{"encoder_arch": "efficientnet", "model": "model that answers yes/no questions on an image's attributes", "dataset": "rendered scenes of toy objects such as cars, trees, mugs and chairs", "train_examples": 48750, "image_size": 48, "crop_scale_min": 1, "horizontal_flip": false, "translate": 0.06, "color_jitter": 0.1, "questions_per_image": 4, "encoder_norm": "batchnorm", "encoder_activation": "silu", "encoder_channel_attention": "se", "encoder_drop_path": 0.1, "encoder_depths": [4, 4, 4], "encoder_kernel_size": 3, "encoder_stem": "deep", "encoder_expansion": 4, "encoder_widths": [40, 56, 88], "fusion": "cross_attention", "fusion_encoder_width": 192, "fusion_encoder_layers": 6, "fusion_encoder_norm": "layernorm", "fusion_encoder_norm_position": "res_post", "fusion_encoder_activation": "geglu", "fusion_encoder_mlp_ratio": 2.67, "fusion_encoder_head_dim": 16, "fusion_encoder_fused_qkv": false, "fusion_encoder_bias": "all", "fusion_encoder_qk_norm": false, "fusion_encoder_parallel_block": false, "fusion_encoder_inner_norm": false, "fusion_encoder_drop_path": 0.05, "fusion_encoder_positions": "learned", "fusion_encoder_cross_attention_every": 1, "init": "torch_default", "residual_init": "none", "optimizer": "soap", "beta2": 0.95, "learning_rate": 0.003, "beta1": 0.9, "shampoo_beta": 0.95, "eps": 1e-08, "precondition_frequency": 50, "max_precond_dim": 1024, "one_sided": false, "adamw_lr_other_params": 0.0019, "max_grad_norm": 3.0, "max_steps": 6900, "batch_size": 128, "epochs": 18.1, "lr_schedule": "wsd", "decay_fraction": 0.4, "final_lr_fraction": 0.05, "warmup_steps": 200, "weight_decay": 0.06, "adamw_weight_decay_other_params": 0.05}
Rows from block 6 of the image encoder of a small model that answers yes/no questions on an image's attributes, named by matrix and row number. Rows with one number belong to one channel. Each number is 128 + 24 x the weight over its row's rms, rounded and kept within 0 to 255. All counts start at 0.
Before each channel's rows are labels from the 100 images, of 14976, where the channel reaches its highest value: "top examples" is what is common among them. Only what is clearly more common there than usual is listed. The data: rendered scenes of toy objects such as cars, trees, mugs and chairs.
# convs0: expand pointwise conv (encoder.blocks.6.convs.0.weight, 224x56x1x1), inputs 0-55
# convs1: depthwise 3x3 conv (encoder.blocks.6.convs.1.weight, 224x1x3x3, trained with AdamW), a 3x3 kernel
# convs2: project pointwise conv (encoder.blocks.6.convs.2.weight, 56x224x1x1, transposed), outputs 0-55

top examples: green object; pine; its colour: green; its colour: teal
convs0.35 [154 109 151 101 117 126 132 186 121 116 100 101 135 164 127 149 130 140 133 139 113 128  88 104  91 104 131 143 138 119  63 107  97 114 105 124 114 121 141 127 122 160 105 173 139 148 124  98 152  62 142 137 115 129 144 117]
convs1.35 [133 123 102 160 153 105 164 155 143]
convs2.35 [ 68 131 142  99 160 106  90 152  94 155 107 113 120 125 147 124 135 112 175 119 139 103 111 129 145 135 130 158 173 151 147 113 142 107 108 117 132 139 121  99 153 105 157 107  82 124 108 124 130 163 169 133  84 136 158 126]

top examples: light from behind the scene; umbrella
convs0.114 [122 146 110 127 164 124 146 114  98 133 142 116 125  71 127 110 173  98 122 132 112  81 120 114  85  99 164 140 130 112 141 124 135 124 137  74 128 123  99 101 114 139 128 125 154 155  70 102 124 161  87 114 149 122 150 113]
convs1.114 [114 156 119 167 157 149 153 117 104]
convs2.114 [114 130 136 115  92 104 147 137 135 109 147 102  71 120 118 133 141  94 124 128 123 115 137  59 105  92 151 139 127 157 117 142 131 161  99  92 151 153 164 121 118  90 127 143 115 160 182 152 118 109 127 138  90 140 127 108]

top examples: count: three
convs0.55 [139 151 131 141  88 115 151  88  95 117 153 147 140 122 127 160 135 129 131 140 133 132 165 116 119 124 162 115 151 154 162 130 130 101 123 147 150  84 178 131 124  44 141 140  97 148 127 115 135 125 108 142 147 118 127  79]
convs1.55 [ 98 100 114 115 104 143 155 118 166]
convs2.55 [128 128 154 122 159  61 118 124 143 152 125 119 118 120 113 142 142 116 167 142 145 157  95  99 154 137 135 125  98 185 130 170  77 102 113 172 124 144 106 126 111 121 136 102 121 106 170 156 116 118 146 137 137 131 120  89]

top examples: its colour: black
convs0.216 [145 130 118 147 125 172 128 166 135 148 101 121 118  84 109 141 134 122  89 169 119 148 108 174  86 115 160 109 134 119 143 118 141 105 156 115 110 160 113 108 119 115 142  85 136 151  99 144  71 100  94 146 116 142 106 146]
convs1.216 [114 118 183 114 160 142 125 113 116]
convs2.216 [115 113 148 124  79 121 132 110 105 153 124 117 130 188 127 132 145  82  99 104 178 166 146 106 172 123 128 120 126 200 129 133 112 131 132 153 123 114 156 133 123 131 121 130 122  94 151 157 139 114 108 138 111 123 161 163]

top examples: light from behind the scene; black object; its colour: black
convs0.72 [161 114 133 137 163 139 144 140  97 177 138 128 127 123 174 107 156 120  95 122 111 103  93  67 130 125 167 133 167 109 105 112 168 137 107 107 131  80 109 121 118 140 104 110 141 169 127 153 109 127 129 119 149 102 111 112]
convs1.72 [129 134 141 193 148 127 139 141 131]
convs2.72 [144 116  93 143 131 144 125 173  58 151 123  93  83 104 120 169 148  88 135 112 119 145 141 100 109 109 136 114  96 126 129 154 127 135 123 118 131 172 145 138 119 117  73 137 121 112  88 159 119 138 143 136 148 147 107 110]

top examples: teal object; blue object; its colour: teal; bottle
convs0.16 [118 120  78 156 139 105 146 157 120 121  89 155  94 112 135  90 136 128 125 109 117 123  96 133 139 119 123  94  95 145 135 128 123 131 100 119 155 105 189  84 141 144 123 183 112 103 108 169 112 114 149 105 108  98 141 138]
convs1.16 [ 98 119 129 117 138  90 110 165 100]
convs2.16 [120 108 131 129 134 169 135 143 145 159  96 106 153 128  82  95 136 123 109 100 147 120 113 137 127 107  75 117 139  99 135 184 108  92 101 141  88 102  85 104 139 139 103 121 132 139 123  82 136 141 121 141 150  96 163 122]

top examples: trophy; largest object: trophy
convs0.98 [155 122 130 124 134 126 117 126 171 115 151  98 156 137 109 158 131  89  91 136 106  99 157 123 159 175 159 151 118 162 122 142 138 118  92 136 124  99 124 114 102 156  88 181 110 131 111 125 182 129 121 123  86 107 121 132]
convs1.98 [140  94  91 121 138 147 103 140 164]
convs2.98 [136  99 153 120  87 139 108  97 152 107 120  65 126  86 116 163 105 134 114 152 128 120 113 137 133 131 150 123 144 174  98 126  90 140  99 153 110 152 105 139  99 116 126 103 116 152 137 168 137 149 109 101  89 144 152 164]

top examples: trophy
convs0.21 [146 147 119  95 125  94 114 134 125 170 104 118 130 140 112 130 192 118 148 126 129 144 143 124 135 109 160 130 160  90 130 114 110 136 160 135 115 146 126 131 139 186 162  54 119 144 133 105 142 120  85 151 159 115 144 128]
convs1.21 [118 145 123  75 118 140 135 166 144]
convs2.21 [137 156 135 133 110 128 112 127 130 107 139  93 119 159 119 162 112  96 110 162 131 155 147 112 124  75 122 139 109 180  81 125 109 146 111  92 102 126  72 156 135 121 152 122 141 148 167 112 162 102  98 129 124 108 144  97]

top examples: count: three; dumbbell
convs0.134 [119 152 156 154 108 152  97 119 127  73 172 104 127 100 132 112 122 116 163 101 144 111 144 125 141 160 109 105  91 144 167 142 111 124 136 108  92 153 140 104 173  86  90 140 170 121 131 100 147 120 124 137 113 140 117 153]
convs1.134 [154  95 140 134  95 158 144  99 116]
convs2.134 [124 122 137 152 143 120  69  96 175 147 124 107 151  87 132 165 145 165 108 135 121 149 125 145  87 147 131 120 145  76 127  96 114 137 123  93 129 117 139 147 137 109 108 167 125 147 137 100 144 142 116 144 146 104 154 182]

top examples: yellow object; its colour: yellow
convs0.0 [114 107 125 136  79 112 160 126 168  96 133 172  92 110  89 155 103 115 124 170 136 140 133 135 143 182 127 155 115 105 121 139  94 133 121 133 114 121 103 125 106 169  94 141 163 159 122 115 150 133 108  96 126 163 155 126]
convs1.0 [133 180 135 141 126 125 109  86 116]
convs2.0 [137  93 142 166  74 134 169 101 120 118 110 141 144 145 121 139 146 133 135 142 139 121 121 124 179 134 137 158 129 133 116 111  97 188 123 119 101 168 140 140 155 144  97  80 144 115 138 127 130 156 104 126  85 103 165 147]

top examples: table
convs0.61 [114 105 164 136 110  83 125 143 138 135  88 121 154 126 130 169 122 143 148 128 155  90 107 132 164  80 100 139 121  98  65 135 100 130 152 149  91 155 119 134 114 154 109 115 115  89 152 126 156 121 120  94 118 106 147 121]
convs1.61 [136 106  97  95  93  97 132 139 142]
convs2.61 [142 120 108 132 160 144 119 143 132 152 134 139 127 145  85 103 140 109 132 117 170 131  99 148 151 114 120 112  66  99 149 122 119 130 153  78 169 153 169 129 157 121 142 162 120 146  98 149 134 145 186 105 136 122 121  96]

top examples: light from behind the scene
convs0.115 [ 98 158 123 161 154 150 144 143  59 149 106 121 135 158  90 135  97 101 158 141 104 158 145 118 166 135 135 137 104 149 120 149 130 133 118 149 128  86 146 125  81 154 159 127 122 112 185 130 122 108 150 125 123 118 122 103]
convs1.115 [129 171 161 132 130 122 113 159 159]
convs2.115 [146 121 125 122 128 138 111 113 107  95 159  99 124 156 164 162 106 119 121 127 107 190 151 154 133 124 142 109 126 154 146 132 136 125  94 152 126 162 141  99 101 177 113 171 114 125 127 128 118  86 106 146 102 124 151  68]

top examples: light from behind the scene
convs0.59 [129  88 136 120 136  92 110 106 119  95 165 134 117 164 127 129 115 174 181 129 120 104 153 113 133 125 134 159 158  98 135 123 171 164 125 135 113 166 147 165 155  99  85 139 133 118 114 112 113 131 148 104 130 177 102 125]
convs1.59 [104 144 171 128 122 136  96 104 100]
convs2.59 [144  94 176 106  65 114 133 139 192 119 142 101 135  90 124 154 127 125 135 116 176 132 117 105 127 164  97 101 149 161 116 133  99 127 133 120 129 158 135 124 152  97 145 143 120 130 129 149  75 141 150 141 135 123 110 133]

top examples: table; arch; largest object: arch
convs0.7 [130 150 131 179 138  71 163 130 116  59 141 107 138 130 112 109 156 126 123  99 111 101 173 124 111  94 141 107 114  99 132 136 137 154 138 130 127 127 114 102 161 124 150 167 159 110 140 135 128 144 142  79 155 119 148 133]
convs1.7 [142 108 155 150 153 163 126  99 101]
convs2.7 [141  75 142 117 127 112 149 114 111 110 117 152 120 137 113  65 116 141 189 136 101 139 145 126 143 171 129 100 117 150 157 133 115 136 151 163 141 136 158 121 161 103 174 104  86 171 154 123 129 117 134 141 116 146 115 127]

top examples: yellow object; orange object; its colour: yellow; mug
convs0.108 [116 123 126 149 129 162 109 141 175 151 109 134  69 114 132  96 155 147 132 138 116 169 135 137 127 162 113 129  91 109 119 125 167 149 103 137 168 127 123 119 153 112 134 151 108  91 157  71 142 124 128 136 139  73 109 142]
convs1.108 [118 173 139 156 138 104 112 103 102]
convs2.108 [141 166  92 169 128 119 125 121 125 143 109 122 102 170 129 123 100 130 154 157  52 106 174 137 130 111 158 107 100 111 119 121 118 123 132 139 110 115 118 107 161 157 154 147 110 104  91 117  98 145 150 113  85 137 146 130]

top examples: teal object; mug; largest object: mug; its colour: teal
convs0.167 [105 109 129 172 159 121  66 166 145  82 139 105 128  96 160 135 147  92 102 139 129  84 121  95 139 115  99 143 106 142  89 155 108 172 168 116 135 130 140 138 145 142 104 106 148 125 125 143 134 113 124 137 151 144 111 144]
convs1.167 [133 162 157 111 162 137 105 131  96]
convs2.167 [117 152 158 142  93 136 140 120 119 166 101 137 132 139 125 133 165 183 127 129 151 128 116 134 132 116 137 127 146 154 144 117 145 176  97 122 139  69 121 154 193 166 121 118 106 152 157 141 146 143 109 141 153  94  93 133]

top examples: hammer; green object; ladder; largest object: hammer
convs0.47 [132 118 127 134 104 146 110 129 140 104 132 153 125  87 154 146  99 121 112 120  98  91  97 104 154  84 110 115  99 213 154 159 110 132  94 125 111 131 108 139 104 121 129 129 129  73 156 134 155 102 148 144 125 142 128 132]
convs1.47 [122 132 105 137  93 132 172 102 102]
convs2.47 [128 115 108 123 194 105 124  94 119 154 142 126 124 144 143 155 117 101 123 128 122 115  98 126 139 122 121 133 108 153 112 109 133 150 170  94 142 122 161 134 127 135  98  93 172 112 173 100 114 155  95  81  92 151  89 120]

top examples: green object
convs0.36 [126 113 158  93 105 136  93 139 108 139 108  96 172 109 116 104  80 100 158 137 163 114 122 151 107 142 126  97 113  91 124 159 134 163 133 101  70 137 160 111 127 143 143 122 132  89 102 111 115 106 126 133 127 133  81 134]
convs1.36 [138 136 131 117 126 140  88  87  89]
convs2.36 [164 120 113 176 130 119 108 155 129 137 106 121  92 120 124  65 120 133 120  98 160 118 146 176 124 117 136 174  93 133 145  96 104 151 146 155  97 138 131 139 104 125 151 122 129 130 106  87 113  96 138 107 132 176 143 146]

top examples: table
convs0.75 [130 144  96 167 110 122  93  93 106  98 189 159 156 132 118 143 140 131  71 157 131 118 149 132 157 128 104 124 122  87 171  96 132 148 162 160 147 147 116 126 128 105 117 125  99 134 144 118 149 161 135 138 108 138 110 101]
convs1.75 [135 130 129 109  99 107  83  92 118]
convs2.75 [157 132 140 142 145 110 183 160 108 122 145 131 159 116 151 124 114 156 116 110 101 144 163 115 157 140 100 179  88 140 182  97 121 161 141 107 146 167 133 101 118 114 111 121 173 144 125 126 135 122  98 116 124 164 129 110]

top examples: hammer; green object
convs0.123 [136 116 139 149 155  88  91  97 146 161 141 121 155 114  77 119 122 124 156 161 134 129 102  99 142 170 147 129 109 121 133  76  91  93  91 112 165 127 133 159 143 124 103 137 134 123 137 101 136 134  93  90 157 142 148 113]
convs1.123 [121 104 101 115 132 121 144 153 180]
convs2.123 [173 143 142  90 130 121  87  85  88 137 159  97 181 120  85 133 112 162 152 146 152 132 139 104 152  98 167 125 103 114 119  98 125 152 111 116 144 138 147 124 127  99 149 110 133 146 123 126 153 175 151 141 117 118 107 114]

top examples: purple object; its colour: purple
convs0.198 [133 103 135 169 148 125 104 111 120 138 158 188 102 141 143 130  96 120 123 120 112 102 134 158 131 147 156 115 133 174 190 147  98 137 145 122 146 146 151 172 112 116 118 124 173 133 115 140 179 105 164 131 130 118 140 116]
convs1.198 [153 141 162 156 130 142 142 150  88]
convs2.198 [125 130 103  59 142 133 129 105 139  69 166 110 106 143 133 124 144 159 163 148 171  90 135 161 113 118 123 116 138 155 115 167 155  96 134 155 106 121 157 107 125 115 135 111 119 126 133  88 128  96 117 164 117 127 112 112]

top examples: light from the left; ice cream
convs0.56 [146 160 128 104 128 114 119  75 118 116 156 134 131 137 113 134 136 124 170  82 113 103  91 155 120 111 144 104 159 128 156 116 130 104 134 146 122 111  90 114 104 101 147  85 157  87 114 156 111  99 145 126 131 116  62 121]
convs1.56 [118 144 149 102 133 128 102  75 111]
convs2.56 [127 156 125 119  93 111 103 169 121 113 122 133 147 168  92 119  99 122 132 108 140 174 143 119 142 142 106 103 147  86 103 103  87 138 133 156  97 144 116 129 141 142 130 102 170 153  99 172 129  90 154 168 124 128 155 104]

top examples: light from behind the scene
convs0.223 [150  85 142 131  91 101 106  97 149 146 133 119 176 160 125 134 146 116 133 102 148 169 153 125 152  96 120 165 136 156 115 144 109 111 108 128 146 109 158 162 152 147 135 154 113 139 140 124 101  86 123 137  88 138 125  69]
convs1.223 [149 124 141 111 125  86 101  89 115]
convs2.223 [123 109  96  90 156 121  84 118 178  77  94 103  90  78 132 116  94  99 118 146 129  97 133 145 133 119 138 146 154 111 112 112 132 120 139 125 142 105 143 118 138 103 148 152 133 118 172 110 169 133 122 146 110 168 113 136]

top examples: light from behind the scene
convs0.182 [124  77 108 123 144 161 167 130 163 101  74  90 142 135 104 129 112 109 107 146 119 138 131 110 135 126 137  72 120 132 124 123 167 125 133 130 100 146 104  86 133 125 167 158 103 159 137 107  77 141 118 127 106 142 114 100]
convs1.182 [ 98 120 156 159 133 119 162 122  93]
convs2.182 [123 133  81 149 129  91 112 101 157  93 134 137 121 123 152 138 138  98 128 139 111 148 101 162 120 121 160 104 153 123 147 113 117  89 142  99 132 150  80 150 117 160 128 172 116  78 116 152 125 104  73 147 143 107 111 148]

top examples: yellow object; its colour: yellow
convs0.105 [113 142 149 142 123 142 129 113 142 125 129 114 145 139 131  92 177 107 127 114 165 132 157 100 120 174 127 155 115 153 118 149 113  74 104 145 155 171 134 116 171 140 109 189 151 155 138 128 126  99 158 124  98 112 140 161]
convs1.105 [134 113 131 108 166 173 157 126 114]
convs2.105 [147 115  88 148 108 113 164  99 128 119  95 147 102 113 145  90 144 137 114 138 118 114 143 147 117 177 132 114 103 111 128 128 145 173 155 122 189 104 121 132 121 157 112 155 125 134 136 113 118 169 129 152 121  81  88 170]

top examples: teal object; light from the left; its colour: teal
convs0.26 [146 146 128 137  86  64 104 129 174 136 119 155 136 145 170 126 147 137 123 132  59 160 124 104 102 134 154  85 121 121 119 119 145 161 141 122 109 125 174 162 121  91 100 143 125 140 115 133 110 117 103 130 131 129 147 121]
convs1.26 [144 102 110  92 109 109 122  85 123]
convs2.26 [ 94 168 130 148  76 134 112 137 127 125 110 100 157 141 124 103 156 146 120 137 143 106 129 161 133 129  91 123 119 104 148 149 100 128 135 126 145 116 122 138 146 164 188  97 113 150 156 112 143 143 178  98  78 156 150 109]

top examples: yellow object; its colour: yellow
convs0.184 [199 121 116 122 153  99 120 140  95 108 163 180 142 137 132 137 164  65 117 175 129 144 120 113 136 119 161 102 106 128 107 139 147 107 142 104 158 100 130 157 130 169 124 103 147 130 144 131 141 138 117 125 118 143 146 145]
convs1.184 [148 150  87 103 131 115 136 167 144]
convs2.184 [133 145 108 117  99  75 134 120 125  76  85 114 146 135 104 163 100 106 144 118 164 127 143 122 105 113 173 117 107 105 183 162 115 116  76 149 149 154 160 134 130 129 127 147 132 124 146 132 105 157 146 153 117 135 148 109]

top examples: teal object; green object; tree; its colour: teal
convs0.41 [144 120 127 157 109 136 143 157 179  97 134  77 135 161 134 164 120 136 137 127 115 146 115 129 109 104 137 137 122 122 161 160 114 103 119 132 155 160 146 156 141 140 138 152 137  94 108 131 135  87 151  77 100 167 135  72]
convs1.41 [108  92 149 127 102 154 132  88 121]
convs2.41 [136 150 130 116  97  94 157 151 144  97 131 130 176 125 139 141 169 161 114 135  89 141 107 150 146 148  83 133 123 139 101 107 123 151 181 148 100 120 117 167 128 121  96 124  75 147 131 119 126 147 136 100  98 114 144 165]

top examples: light from behind the scene
convs0.77 [ 98 103 156 116 133 162 148 103 138 118 134 116  98  98 110 127 109  88 151 133 102 106 135 111 134  98 107 125 134 101 112  59 129  90 143 135 142 172 104  99 120 112 179 143 129  93 141 141 147 136 108 138 139  93  88 139]
convs1.77 [109 116 149 118 157 156 151 172 123]
convs2.77 [ 96 123 119 151 117 102 111 112 135 107 147 124 145 130 104 114  98 150 173 103 114  99 147 136 101 110 127 135  96 170 124 153 138  87  94 135 113 149 163 110 111 145  82 115  96 113  80 120  83 155 137 107  82 116 135 140]

top examples: yellow object; orange object; ice cream; its colour: yellow
convs0.67 [136 121 101 148 140 152 160 126 157 104 154 158 130 130 148 135 113  94 120  93 122 143 173 141 129 125 100 136  72 136  96 133  83 125 128  94 134 152 103 113 170 147 133 116 169 109 135  85 100 105 101 146 139 132 113 173]
convs1.67 [112 103 166 120 104 125 139 140  84]
convs2.67 [ 94 110 108 108 107 109 146  96  97 128 119 142  94 129 142 156  95 127 121 126 157 128 114 175 136 166 131 137  68 123 124 108 167 129 116 123 107 151 127 130  96 156 131 114 140 193 111 126 131  99 106 150 157  97 109 161]

top examples: count: three; light from behind the scene
convs0.84 [113  91 125 117 136 123 146 129 151  69 166  82  97 139 123 158 140 119 127 106 177 131 103 158 117 116 122  98 130 122 151 113  83  93 119 161 136  97 121  94  86 112 120  95 131 115 143  89 156  91 117 120 124 136 127 123]
convs1.84 [101  68 127 122 123 139 147 120 113]
convs2.84 [131 100 148 141  95 139 147 148 151 113 121 146 131 128 138 166  93  99 140 121  88  71 166 146 140 108 145  86 124 126 127 127 135 132  62 112 142 109 126 111 118 175 128 184 153 103 116 111 132 137 120 112 146 128 162 140]

top examples: purple object; blue object; its colour: purple; its colour: blue
convs0.57 [169 144 118 157 167 110 132 113 157 143 141 120 164 165 141 169 127 107 107 114  93 114 109 139 161 161 122 106 180 126 130 127 151 129 126  88 146  96 133  72 162 139 115 127 120 143 112 149 107 157 142 139 123 139 154  90]
convs1.57 [149 146 135 120 156 153  99  94  98]
convs2.57 [106 109 107 163 163 144 143  96 159 146 166 121 113 152 100 135  89 108 147 188 108  88 114 127 152  94  88 100 116 123 131 149 128 135 130 128 114 141 127 115 149 136 102  91 120 130 154 149 127 151  97  83 115 155 159 122]

top examples: light from the left
convs0.14 [ 96  97 111 117 133 137 156  99 121 125 168 116 124 149  88  95 145 126 151 129 116 141 102 137 139 121 113 117 116 220 146 125 121  88 103 169 129 159 124 132 145 153 136  79 131 114 136 137 104 151 123 151 142 159 110 123]
convs1.14 [160 116 143 172 160 133 155 135 117]
convs2.14 [150 132 113 108 134 126  86 110 102 170 114 135 110 140 145 151 123  83  92 146 126 116 161 191 126 135 103 133 138 132  92 132 187 128 149 134 117 123 125 144 129 139 159 142  95 177 144 169 102 134 149 109 106 104 132 115]

top examples: hammer; table
convs0.202 [128 134 168 106 128 180 109 136 147 153 165 157  86 105 145 162 105 115 133 153 103 114 134 122  96 169  90  67 105 128  98 154 113 132 115 151 133 118 119 152 115 127 142 102 119 119  98 105 135 139 122 156 142 131 150  88]
convs1.202 [152 150 102 131  92 134  87 110 138]
convs2.202 [120 127 124 143 111 128 102 122 120 105 151 178 132 103  74 148 135  88 135 116 106 143 134 137 131 124 141 132  84 110 138 138 158  96  91 156 105 132 132 159 108 126 132  90 164 137  72 115 129 111 114 122  67 154  97 118]

top examples: purple object; tree; its colour: purple; largest object: tree
convs0.22 [102 117 108 161 106 106 184 116 149 135 115 152 137 155 177 128 121 159 141 142 126 125 145 158 130 112 178 110 152 125 120 157 153 196 122 104 134 170  95  87 129 144 130 121 114 148 132 142 136 111 129 158 133 130 149 155]
convs1.22 [148 125 108 170 141 134 152 114 168]
convs2.22 [ 86 114 109 151 112 120 131 114 126 141 115 133  95 149 129 114  76  91 124 127 120 120 126 139  96 148 155 139  91 184 117 132  92 105 124 145 134 144 140 167 100  95 112 127 167 114 162 108 120 167 125  89 115 172 140 101]

top examples: teal object; its colour: teal; arch; largest object: arch
convs0.28 [143 125 147 170 111  86  93 113 153 178 114 129 143 130 152 126 126 105 147 134  74 161 119 168 117  73  89 141 120 156 136  69 121 122 131 138 114 108 148 131 117 125 113 138 160 153 147 151 133 148  96 133 119 131 154 123]
convs1.28 [170 115 146 116 145 151 157 161 127]
convs2.28 [116  86 160 133 131 124 122 147  66 114 172 148 120  98 114 124  96 125 130 161 113 130 161 158 133 163 105 149 147  91 131 110 132 151  88 132 130 102 143 152 118  81 160 148  98 155 120  92 136 107 161 123 141 120 149 125]

top examples: light from the left; hammer; candle
convs0.156 [171 117 128 115 125 129 102 119 162 129 134 133 117 153 112  92 139 100 154 135 102 133 115 102 154 103 104 137 148 108 126 114 108 115 124 152  60 109  99 122 128 138 132 135 122  88 117 180 108  79 158 157 123 187 133 121]
convs1.156 [141 138 109 104 114  93 111  80 130]
convs2.156 [137 103  97 124 156 136 133 132 129 119 137 118 160  98 139 109 119 195 165 148 159 138 156 108  92 116 142 120 150 136 122  94 152 153 156 118 108 176 115 104 126 106 133 136 169 102 137 140  98  84 142 174 156 142 133 141]

top examples: light from the left
convs0.159 [150 127 161 113 139 111 128 123 148 117 105 155  87 144 113 111 177 115 147  96 144 157  83  92 148 127 121 117 155 158 149 137 106 152 146 109 130 161 118 110  61  82 136  98 112 149 131 146  95 105 120  97 124 129 127 114]
convs1.159 [169 160 110 127 106 132 100  99 122]
convs2.159 [106 125 112 175 119 126 148  79 133 109 159 130 123 110 142 141 146 162 114 162 111  98 150 116 113 149 130 155 142 141 128 106 172 160 160 125 109 145 114  90 130 159 160  83 132 116 127 190 106 133 139 138 167 148 117 145]

top examples: hammer
convs0.69 [144  99 141 184 123 111 103 105 140 120 154  94 125  87 135 175 149 145  93 158 152 141 131  96 111 112 128 110 118 131 140 132 134 134 137  80 141  88 109 117 100 153 119 111  95 153 148  94 112 107  86  99 114 130  94 139]
convs1.69 [101  94 131 119 103 146  93  97 134]
convs2.69 [ 90 151 131 122 154 132 132 158 114 105 127  81  93 140 136  79 110 153  82 134 155 137  99 181 131 156 130 136 124 117 102  98 156 112 164 146  88 149 138  69 106 118 142 124 123 141 160 126 138 115 130 120 119 136 100 127]

top examples: light from the left
convs0.120 [180 157 129 111 165 142 130 126 121  92  94 102 148 112 120 100 136 140 147 118 130 139 150  96 132  83 105 129 118  91 129 114 102  91 150 136 110 155  87 132 120 120 127 106 178 145 145 148 170 107 124 161 104  92 134 100]
convs1.120 [179 119  97 116 153 102 120 134 133]
convs2.120 [133 100 123 125 109 140 158 126 138  87 148 131  87 130 139 145 111 176 134 120 105 146 141 131  83 162 159 123 140 125 158 129 124 113 145 160 110 143 127  64 130 105 159 134 132 168  89 149 156 153 133 146 179  94 122 125]

top examples: teal object; its colour: teal
convs0.135 [145 128 140 129 105 104 134 135 138 137 132 190 164 131 170  87 129 125 168 112 119 155 149 147 102 170 130 147 156 128  99 123 124 114 122 101 144 128 190 147 123 128 152 105  97 134 110 150  88  85 132 135 166 144 145 130]
convs1.135 [163 130 165  84 109 131 139 129 118]
convs2.135 [142 120 129 124 135 187 122 142  95  93 136  68 148 150 131 147 138 118 104 122 146 148 113 123 123 133 114 125 136 165 116 110 149 136 144 108 105 136 121  95  97  90 125 170 130 126 186 157 195 128 133 154 140 119 107 130]

top examples: hammer; purple object
convs0.195 [167  95 114 106  97 163 120 157 100 130 129 151 150 125 120 152  86 155 120 141 110 111 121 129 136 157  97 123 171 167 122  94 150  95 165 118 100 148 106 109 129 146 133 109 118 108  96 148 120 101  80 167 109 115 153 129]
convs1.195 [146 134  79 145 159 127 112  98 119]
convs2.195 [ 98 129 152 153  92 112 126 138 160 148 114 168 176 112 111 156 164 137 138  99 134 119 105 132 158 107 181 103 132 116 128 137 114 163 126 138 129 112 129 134 108 155 121  85  91 131 159 106 187 135 126 170 132 134 152 128]

top examples: teal object; blue object; its colour: teal; bottle
convs0.177 [131 151 165 119  80  78 112 149 180 142 146 130 166 121 105 137 142 158 146 154 121 159 151 141 106 131 155 135 129 127 150  93 129 120  95 151 132  59 153 139 144 130 105 140 139 104 135 131  86 139 121 135 153 103 146 136]
convs1.177 [159 131 144 130 103 156  87 103 145]
convs2.177 [148 136  99  92 119 110 104 133 114 174 150 119 150  83 140 111 132 139 125 162  92 112 155 180 122 171  90 139 146 132 106  66 114 130 137 111 136 167 134 112 112  93 137 129 126 113 123 130 135 148 162 153 148 112  92 125]

top examples: hammer; black object; largest object: hammer
convs0.124 [139 131 156 129 115 131 101 106 134 146  90  79 171 130 110 140 119 112 131 164 160 131 166  91 132  96 115 107 147 134 116 163 116  79 112 129 166  89 144 137 105 167  91 136 117 122 102 119 124 107  99 172 151 117 131 139]
convs1.124 [127 163 128  93 130 132  90 160 112]
convs2.124 [135 102 133 140 115  91 152 114 166 130 149 101 152 133 155 166  79 155  86 159 174 164 103 151 106 141 146  92 115 152 166 156 114 111 135 105 123 103 155  99 117 144 116 133 138 129 101 162  98 154 126 114 147 142 130 125]